config.toml
crop_scale_min = 1
num_classes = [237, 3, 12]
depths = [4, 4, 4]
lr = 0.0046
batch_size = 384
final_lr_fraction = 0
Rows from block 4, named by matrix and row number. Each number is 500 + 40 x the weight over its row's rms, rounded and kept within 0 to 999. All counts start at 0. Numbers have three digits each. After the name is the row's rms in percent of the matrix's.
# b10: branch 1 pointwise conv (model.blocks.4.b1.0.weight, 36x96x1x1), inputs 0-95
b10.0 091:522470480511577495546721442495574526496503503518451483491414525373442463504501507520507516497534505519515486492494517489503531491529523521516486541487512495496502527486515532480495505484518493497520490489480485476498506484500483505497502514477525490520528501538485573489397583501564448431
b10.1 109:551526502569489516478494510457495477463483476507478509505515492497471519495474504420445502548486484505499496477532495476499537576521601495586502615492515501556441444472435528429467542475497516536477483540598506446626438490502506526403550514496456516514513478547530494539520512516534528517
b10.2 112:489483518518503524516526498446503486458560497473485615513498517490502460481508471541489541433458554573524554608521524502503464475478531460470458529522458561561495590529460470534480525480517480454486548519501513514542496476570652510460509418491519471450496482508474506513487526482418493525
b10.3 113:536588476535522522492505472469474474580502560474458540580522480504480509583474474525455447520526526514457509578529484470457452445523537498467465525478511523586519479504464517506477467531532446432540490546622549465440460490560437472498599530524504482561499494485473511486480554489471481503
b10.4 104:483497493473482476511525454490538535553493477495539499498505459518537543516458453524511481515456495507477530507428467438562502502446521446574468421496496461469513426502565467543469472463462490544504494487471523517524385448381426417565480511490530468447599505456531489555483509525487483498
b10.5 076:545580471518443417513529560450504506532507494423489445518568359642549497496512499510513492482526502509523493523519507510491496515494500543503461496506508518489479463494502508511511504509504492523506482528531492505501510513506516491452501508495527534500523540476490504492350562496486544644
b10.6 103:571405460506471473559530448478496467470494477476537538499533500459548540453489520529538495550530472504518507478544509490495464546562401505466469484564494605522411459511491498499543473524437505468553500522533520515504537523534527528588609597505480465484481503480576521521490515516468523478
b10.7 089:510559530507502492514465516464528507487487495529474510580472526648393462474569548473480526482539473512554506546462496546503512428464479486491491487521514454500505592507555499530477542470515560490474461527603509482507554493532434568462558461505452478477490488539564533488516470493503435525
b10.8 110:516528526533504492492504495409511533484480501485449526506498497511503523471547534463487508482498469493555422530544475484523573571491445508572591503531553559547504474472515531456459505561560494597438549514519485633522474486480465560461497491458429424438503489472497512496495551534495536516
b10.9 115:528515505458504506521476498470508461471527538465504545473505499495471451555442434488517513504484524472592466505546489540582571524408460481595555475531500477512446501537508575464550516461425426525534426543492496506505505508471552448498439605436473434548461490486498523509514504539511481506
b10.10 108:537558492505482532494442530463489467486471524500450504480521511568419496498481484622513566524578493573515487503490573501494545478576572514493470553516487528490498514459448602500500489472458431503548521487444485522501501497557510512508513593540574495540528520525518523486505493509451424581
b10.11 104:520458502531451444455484533568522391533449515496572528537548496478526461487519458518549542468463506497505504508482449523533522572536500513475490619438535461467536517460503487507578627508552489515458566507498440465529525495531468535514467479457480415532526465541474471504506472509497475538
b10.12 066:553465490499346507457540521443548533486540496449475483500551482436609487490498521511515500504560508493526469511496500496485481480474538510515482516540491515504509536516504502525519488474472507512491479503492505504504498515505501508479485483514513546497491527498493317502446587549586406578
b10.13 094:490419558516542481374500514478538503496506467542514485510706553348426476521538521515491495506533487505520491504482508481510498504498463507485472499491525491509470500520496491515546495478519516473495498502484506461520486495514525530504496503497498502481526514534491508510409471500463609543
b10.14 110:469545443487491533472501505485495606539521533466514464475545488527536514475522552491568496548473462459508464505543604531458482523516469490479495521512485488475506501454460460529461545472415471533515466415473485435472508489488462473443420495431477492549569537492418600509474494506572436488
b10.15 105:472485487489511475475495502560525564581510536503519463435500504519504497542372484467483462554506501465511396509483466486387495470409439446483541437504510563515459500423517525491484523513510570520565498464516529496510467553513452516512478468516568474592534468471511513498496516446514474510
b10.16 099:478537478547472495495494487502525498511585453499494466505493515511496493505559584507516502522452513520594536555455509454572561461479509507554457527604494511538476466479483464456583499606498439456513579519430463524412480464486479529457505472437595516532526482515532515494502529511530518513
b10.17 102:495515489503539519520492520507527480492446495506514500493480491532495506611508524474479510498504488420530524423530507436529542469463548642503538525507488472545466480481480488465529466492652431545471479546424530443513496484501556490595467522536478487422528543492474497493511530480487453525
b10.18 101:492488475519469513421581494415545492510510493512485454486520588520370512527525465513504513481529497462538474479508473536477497541431501523499474512520485497491546500474478528543568503562460471538500490574553503588492502518557513478508516479513500526548500498547470590525476419559508388438
b10.19 097:577415504464531488544454521420574483446460498504588476499494494461539532481512503472457530434520501519492501557485506486523510465543510424480457557507513525555468524491505496518552491561525428489473502518614513517490474478546526468455517558562606448516462589524530469490535491496520504464
b10.20 115:536496518476527497514499493493464485503465558500499475430478484509532499479468450505380510557508493554462501511417492463486471547487556484529491491436512419451607550525469493471488502470465448510507537523560432444468424541461468532423558487454463433564518507475558510501493492528573546515
b10.21 103:483500496491511505543498496487452492506473507486524569517508469483502528541518452514534438482503497532484450564476559519451440532459472473518478535455496475480503590471454480508464544425465480504392501443451599433651471440542443519516497475552521470445514429479480497509505525472476498495
b10.22 084:492510518488520453465545663502494505503480503234483487479539643492541502484516499499489498501522511507521501479507490496475509512493488513483475510476514491523540495518491496500502496506508484498502489500502509483490479509500502517480519507489493500511498469555510503508430495470502462449
b10.23 109:511615535489524497463455464399419477517572550464434492500463489508429455484454491509515522447497514572504464451549505448467496480469516533474475462541461429470536525495468493468465489506521499490568494486481492599507552459563475505398453494498443517488487481496492470496468484501553578512
b10.24 090:551401471482424455572501524491558501467566512506567469509474465550433492511509485506493487503487496524504467512502526496511536509524474484481507529514499572535476460514552524495520469530503518485474503513502515500512472526511509529513509440474493505492515482494543520521423347505537404668
b10.25 102:523461505426507556503498508485498460479468546506513476560494477499489477468525437539592489467530541451476493454495469508527445517532515513493502517413526454476569476444475437497497479472416497405484514481463578461529550544537445475542562493555472484528517427508512511415502516597544562500
b10.26 078:481487489509508440508378594471486495492519484454471473509469707556522473520518477514500500521525481510507485515491509493510509522518477521482512519525525533531482473489521527498491496488499492505493508489508504512532506521509519521486510481475508482491517506519551558476562479484468470298
b10.27 110:562475481458476519518487491484483565503454466498495489511532499512504511516484524458482563531426475592529467591385487514469571461457510486481470558504508418426493503473523489475482474481498551607451446541472536526449477575571444514519483497505477462560485548454444492486485492489482555477
b10.28 081:513484477512542423537426545538515482495510528504531485481548529448445487477482491506486486530494483499490504497483493494483516505519490494513509490481490481503494494506512493515500489496489477508486508508502497507497489499500508506506484507501513511498517555470494656508376395475415725469
b10.29 111:613486499489508531513511538472550519509499485500498514521523515524523497509486554475477459449541537542543453527434502439427502543494552590538482506518453448515524452523501536453462458439523483432566485418530596462537517372541479500455507518522487490440544490466452537489488506550481475503
b10.30 101:560428482509451520537515472507596470538508534477519437501484527481614474533569502518471560484588451516508493491458499534451548473436511520500473521491534484492495491458545601537573469506489470482450450561541501498508449474530457540481523441467482526479523506535489553514546555544487592480
b10.31 104:492493456572452528508519499498488436533510485513462520421511506505495492510541460474494452651489507507417535515527439528495499537515520584453514471434489448447502480480499477512500462511573437545473564656551449516463501486468541472560459485520515512473528511501499496474498478487498504484
b10.32 097:484481512509475471530518471442487539551554544505497459476535509491516507598486526487408491477509487535542479492495464526410475441534526542514428429494449506524462495480568466450477476653547450486514457460467518524482449436477491512526511484571531470510517413420507511532518487495485480503
b10.33 100:534511521531502518543504493517514482536474519506516488492429488521519483501514506508531477426507573554511509544502498448546488500502487507524469549464513474497506415520406460491527523489498640550577555510510471483518443621513551582469416495504503460607514493494432537509511527527506520481
b10.34 072:507534477483441639415425351506492471505482496490466461510421520471601487484513513504470506480525490502494497491512502493487495492461512487490530486487474484515489487509526502540490508495504488501505489501510491464499515500525504508501498514513498501490541492396492380516630560472486423554
b10.35 106:522464433484518508444504517510472496542498517481525488540564501455501471450499475515494508501520478470448470494516517493496500564521464494493490485396555456474574451467536454517500495567486522436486516510482499503511471479425453511440565512479448501500518525416479541508510468535457300522